{"arch": "shufflenet_v2", "model": "self-supervised image encoder", "horizontal_flip": true, "norm": "batchnorm", "depths": [5, 5, 5], "stem": "single", "widths": [128, 256, 512], "projector_hidden": 512, "projector_hidden_layers": 1, "init": "xavier_uniform", "optimizer": "adamw", "lr": 0.0043, "grad_clip": 1.0, "batch_size": 256, "warmup_steps": 230}
Rows from block 7 of a small self-supervised image encoder, named by matrix and row number. Rows with one number belong to one channel. Each number is 128 + 24 x the weight over its row's rms, rounded and kept within 0 to 255. All counts start at 0. After the name is the row's rms in percent of the matrix's.
Before each channel's rows are labels from the 100 images, of 14848, where the channel reaches its highest value: "lies over" is the class under the peak. Only what is clearly more common there than usual is listed. The data: drawn small creatures on textured ground. In brackets: how many of the 100.
# p10: first pointwise conv (model.blocks.7.p1.0.weight, 128x128x1x1), inputs 0-127
# p20: second pointwise conv (model.blocks.7.p2.0.weight, 128x128x1x1, transposed), outputs 0-127

lies over: body (53)
p10.63 110 [131 166 175 115 149 114 147 174 181 159  96 121 101 139  94 122 143 105  96 105 122 142  99 152 170 110 121 177 127 112 103 151 131 106  75 140 140  92 121 178 127 142 124 108 126  93 125 144 137 101 122 148 155 126 134 146 147 116 106 149 131 128 123 153 109 116 150  89 110 104  94 134 168 100 140 138 102 136 108 115 111 105 127 182 122 101 144 104 132 129 147 115 118 137 118 110 124 156 136 150 132 134 111  82 138 128  89 111 171 142 147  92 118 115 147 131  96  76 123 159 152  83  91 138 128 107 129 167]
p20.63 117 [129 156  74 103 107 125 139 136 114 130 116 109 105 132  90 129 128 141 144 110 108 136 127 132  97 106  98 132 101 123 134 119 137 143 126 131 112 137 132 135 131 128 137  76 117 132 118 110 108 146  98 118 126 135 154 149 120 119 129 128 112 127 129  88 135 140 148 114 135 129 120  53 158 139 141 131 111 122 153 104 152 135 145  82 114 125  65  81  74 161  66  92 112 116 141 135 104 120 205  53 132 142 123  79 122 118 109 147 122 112 116 100 109 133 129 109 148 126 100 117 111 104 113 152 123 176 154 149]

lies over: body (64)
p10.124 087 [161 152 150 126 147 128 140 102 111 160 126 134 118 124 162 136 165 143  73 132  96 129 141 141 123 128  78 108 100 149 149 133  93 128 111 152 138 121 150 140  91 129 119 125 107 140 143 122 111 152 132 144 124 124 144  95 117 137  99 161 124 141 137 152 150 100 117 103 201 121 138 144 101 101 152 105 103  98 178 125 102  83 149 131  65 181 156 118 126 118  93 123 126 125 123 131 141 113 137  99  81 131 104 145 124 125 131 169 128 137 124 119 112 118 169  77  98 147 171 119 100 138 132 121  81 124 172 155]
p20.124 087 [107 132 101 107 117 155  72 116 145 109  94 131 149  65 105 129 117 116 133  78 144 164  98 109 167 174 168 118 115 191 155 135 128 152  99 111  94 138 138 135 138 128 141  88  75  93  84 157 133 124 147 139  80 139 101 123 138 117 120  99 118  86 120 111 114 109 115 109 117 128 130 122 116 102 122  94 124 116 124 129 111 102 128 137 145 140 119 134 128  98 108 149 110 178 125 117 131 119 149 117  86 126 116 112 140  80 125 133 102 173 140 113 115 162  93 131 125 117 156 129 154 147 111 141  93  88 107 113]

lies over: body (54)
p10.53 111 [122 114 123 149  93 155 133 137 138 108 107 126 131 155 145 143 145 141 134 149 107 115 108 144 108 144 141 128  84  97 140 169  97 133 112 156  86 130  95 126 139 124 111 169 125 134 138 141 151 114  98 130 134 100 143 145 136 123 115  91  92 139 150 117 102 145 139 137 108 107 143 146 174 149 174 146 131 154 101  94 149 190 132 165 175  83 121 106 110 125  96 111  92 128  88 171  96 117 132 129 179 103 103 129  72 117 116  96 132 116 136  93 141 133 123 100 115 161 144 127 146 149 118  85 138 143 180  94]
p20.53 122 [ 96 145 129 111 158 121 148 170 149 142 176 136 101 100 181 138 129 123 121 225 191 149 162 145 152 116 109 210 131  75 123 177 108 123 130 116  95 101 142 116 142 129  95 145 101 130  92 112 110 134 117 142 148  70 160 148 132  98 117 127 117 110  87 130 138 121 137 123 143 114 146 137 144 127 115 129 119 101 122 127 135 107 123 120 130 141 121 123 124 131 106 146 132 113 117  89 128 155 139 132 154 110 126 114 134 119 127 135 145 122 127 140 152 142 125 128 153 147 143 147 132  81 139 160 131 119  73 136]

lies over: limb or head (32)
p10.36 121 [133 109  97 130  99 125 102 154 121  98 131 109 119  89 160 135 137 142 118 110 103 126 159 113 101 107  81 120 139 104 114 131 106 161 117 121 116 115 144 137  79 118 144 120  97 148 123 150 102 103 113 111 124 127 110 110 141 122 167 105 122 124 126 125 141 137  98 132 114 126 125 131  97 112 114  95 121 139 167 107 137 135 157 141 111 174 129 120 123 163 135 111 153 170 136 139 126 113 151 146  90 152 141 122 166 112 142 157 101 103  90 169  74 135 122  82  97 186 164  96 168 180 158 132 150 152 100  62]
p20.36 142 [106 130 136 107 106 147 135 104 140 129  86 119 147 171 132 128 125 101 159  99 163 104  82 137 127  52  92 102 117 166 128 152 179 147  95 156  88 108 107 139 181 158 162 172 114 103 169 164 146 124 113 125 119 125 153 157 110 122 141 106 147 100 144 176 110 108 125 111 106 125 153 100 129 104 131 108  97 140 166 154 125 112 132 132  86 121 127 127 167 150 124 167 112 115 142 137 136 134 132 129 133 129 156 128 127 130 101  95 150 120 128 161 123 138 125  81  84 107 138 129 140 140 112 135 152 149 167 126]

lies over: limb or head (70)
p10.120 094 [ 99 160  59 144  89 150 122 104 133 129  99 146  89 141 128  95 114 106 202 114 114 145 168 127 118 143 128 149 142 147  74 158 114 103 168 136 131 132 108 147 153 184 112 107 144 111 103 143 101 155 139 134 103 137 148 189 104 156 166 140 103  94 134 141 125 119 114 115  81 147 129 147 144 171 137 145 155 133  92 122 155 134 115 152 162 128 120 125 140  91 142 140 152 153 145 125 117 113 160  99 141 150 150 132 121 133 136 117 123 156 112 122 123 140  86 149 145 116 147 104 150  93 132 129 112 141 106 163]
p20.120 114 [165 147 128 128 123 123 109 105 119 136 156 147  82 231 143 121 150 136 126 138  84 130 119 131 111  92  80 138 131  98  60  98  98  89 140 160 100 166 119 159 134 136 146 121 113 132 156 129 147 120  95 149 113 115 139 104 127 155 124 162  87 125 123 133 160 131 102 132 131  96 137 150 140 150 117 114 112 117  98 133 135 166 111 151 107 129 137 109 137 132 112 137 101 151 171 131 138 162 132 139 197 123 123 143 116 122 145 160 132 137 104 122 109 121 125 110 135 150 162 153 115 141 119 149 116 166 177 121]

lies over: body (89)
p10.55 103 [129 112 130 117  96 131 154 134 144 181 127 119 113 143 139 142 123 125 108  49  89 112 119 130 137 126 140 177 143 135 101 105  93  78 153 135 152 191 127 192 146 122 128 109 131  83 144 142  72 179  78 130 105 144 110 131 151 144 144  93 114 134 119 124 135 124 148 130 120 180 149 107 120 130 156 127 137 173 143  99 127 125 136 137 131  89 122  83 117 156 130 134 120 124 126 139 117 155  98 143 148 133 115 154 102  96 124 103 137 141 135  84 137 129 149 139 141 164 156 153 153 133 117 133 122 109 138 161]
p20.55 098 [154 132 122 145 112 123 133 105 114 113  93 146 135 129 145 134 122 135 135 126 114 132 147 115 110 139 125 134 139 130 145 136 133 108 137 157 130  83 149 128 143 116 154 142 121 117 141 122 128 152 142 118 135 116 140 136 152 130 140 118 135 123 124 129 148 127 140 114 184 149 158 119 124 124 131 120 119  88 135 143 181 168 151  92 142  78  98 140 125 137 122 134 134 112 178 186  69 148 180 123 103 142 106 117 116 163 136  97  29 164 102 135 104 145 125  70 135 165 117 128 133  96 158 173 117 116  97 184]

lies over: body (82)
p10.75 089 [140 167 105 177 165 176 130  98  40 138 122 109 163 101 144 124 139 109  94 110 168 108 133 141 125 182 131 157 115 124 130 140  92 116 147 126  80 130 152  98 117 190 107 131 102 114 135 164 132 142  48 123 127  87 146 122 103 136 136 120 122 115 141 136 115 113 126 113 154 112 155 146 107  98 143 109 152 142 153 150 142 117  86 128 109 109 129 119  84 118 122 107 136 118 134 143 164 110 136 116 139 128 121 122 127 137 133 120 176 140 108 121 127 129 134 170 132 125 135 124  82 100 121 131 138 144 144  99]
p20.75 081 [130 162 120 113 129 154 102 155 149 103 150 127 141  98 158 128 168 179 136 122  96 138 107 123 133 115 139 122 151 127 107  85 129  93 136 115  91 148 111 126 130 135 132  88 182 140 136 130 129 154 129 169 152 138 120 167  77 134 146 134  99 181 133  74 154 118  99 116  95 154 130 112 106 134 142 119 103  96 116 121 152 121 150 123 134 144 141 137 125 137 174  80 134 117 174 103 114 105 111 135 126 153 125 129 128 107  78 160 177 137 142 168 166 152  96  93 112 115 114 115 138 101 107 127  92  97 114  99]

lies over: limb or head (27)
p10.51 080 [139 114 137 169 142 121 119 113 102 134 137 137 138  84 157  92 133 116 137 140 132 142 132 104 130 153 106  86 123 123 145 164 136 129  97 112  72  75 107 115  65 134 137 131 134 116 121 111 159  89 113  91 160 132 130 150 126 140 144 119 157 102 141 124 143 107 134 110 140 135 151 131 130 132 151 117  58 120 137 139 143  98  93  99 133 131 115 150 162 138  86 139 164 126 145 140 146 111 118 111  53 123  91 102 183 136 143 134 137 137 139 120 133  83 140  96 126 172 122  71 161 112 156 112 140 126 146 140]
p20.51 072 [154 118 119 129 135 153 124 122 118 135 130 142 159 118 145 119 133 115  57 120 123 139 114 112  80 144 146  80 101 166 145 127 118  77 145 100 157 103 143 122  95 151 111 170  98 100 155 141  98 121 143 136 133 140 101  53  94  84 143 114 119 117 100 104  90 134 119 132 128  87 120  99 132 123 110 112 148 102 145 131 119 100 120 126  98 145 103 103 145 139 136 125 170 106 106 118 125 174 143 130  81 163 145 157 135 142 128 129 115 149 109 118 127 132 109 133 143 121 132 108  67 108 148  70 101  97 111 120]

lies over: body (71)
p10.21 099 [143 128 124 137 116 198 141 106 138 146 163 181 120 135 158  94  83 106 129 107 151 155 133 133 132  96 117 134 155 131 142 145 104 114 147 159 126 116 108  80 119 128  75 139 155 119 132 130 124 105 130 120 136  94 151 142 138 117 105 132 105  95 148  98 146 132 155  64 116 164 123 144 152 139 148 123 131 118  93 157 145  98 108 123 123 143 142 117 117 197 139 186 144 131 129 113 131 157 158 101 116 112 102 167 125 146 122 131 122  88 105 121 127 105 161 111 131 180 163 110 110 143 113 135  81 142 164 127]
p20.21 097 [107 114 152 110 124  98 144  91 121  69  69 113 100 156 129  99 104 106 161 146 162 100 171 142  86 115 173 154 174 137 116 124 106 109 156 179 160 130 114 129 122 129 115 162 145 129 101  89  68 135 150 137 150 116 130 141 123 115 125 124 169 136 144 116 146 101 127 139 122 162  96 103 105 147 111 121 101  97 134 125 119 142 105 134 108 112 114 134 159 120 113 100 101 117 128 135  98  93 158 132 149 141 137 141 116 118  92 127 144 115 134 132 122 122 178 144 164  99  80 101 122 144 101 100 102 171 135 133]

lies over: body (50)
p10.28 106 [108 118 117 121 121 101 126 154 106 128 137 128 164 138 139 143 119 106 155  93 132 178 129 126 108  82  91 169 112 156 160  76 178 124 112 181 108 131  97 126 121 129 119 116 118 103 109 156 148  98  99 116 117 121 136 154 127  86  94 144 107 139 104  86 126  87 114  68 138 134 162  91 113 116 123 142 128 100 117 158 158 168 109 141 120 181 123 177 134 134 143 136 128 121 107 100 109 149 144 121 150 148 112 120 131 155 163 144 162 109 131 101  99 101 126 122 108 125 140 109 153 155  72 111 118 135 155 118]
p20.28 101 [106 136 133 121 104 131  96 123 120 134 113 117 152 117 140 117 119  78 126 109 126 148 145 139  91 137 114 133 145 104 123 119 142 180 146 123 112 152  94 157 137 153 143 118 164 157 111 118 167 108 129 162 117  99 120 122 122 106 105 126  98 177 114  86 140 148 110 110  97 155 106 156 149 106  86 135 177 154 103 104 149 151 141  87 111 147 139 140 106 102 146 195 139  91 103 134 149  90 124 153 122 127 135 139 121  75 190 116  97 145 125 135 131 171 144 163 126 153 120 138 117 134 116 119 119  64 113 102]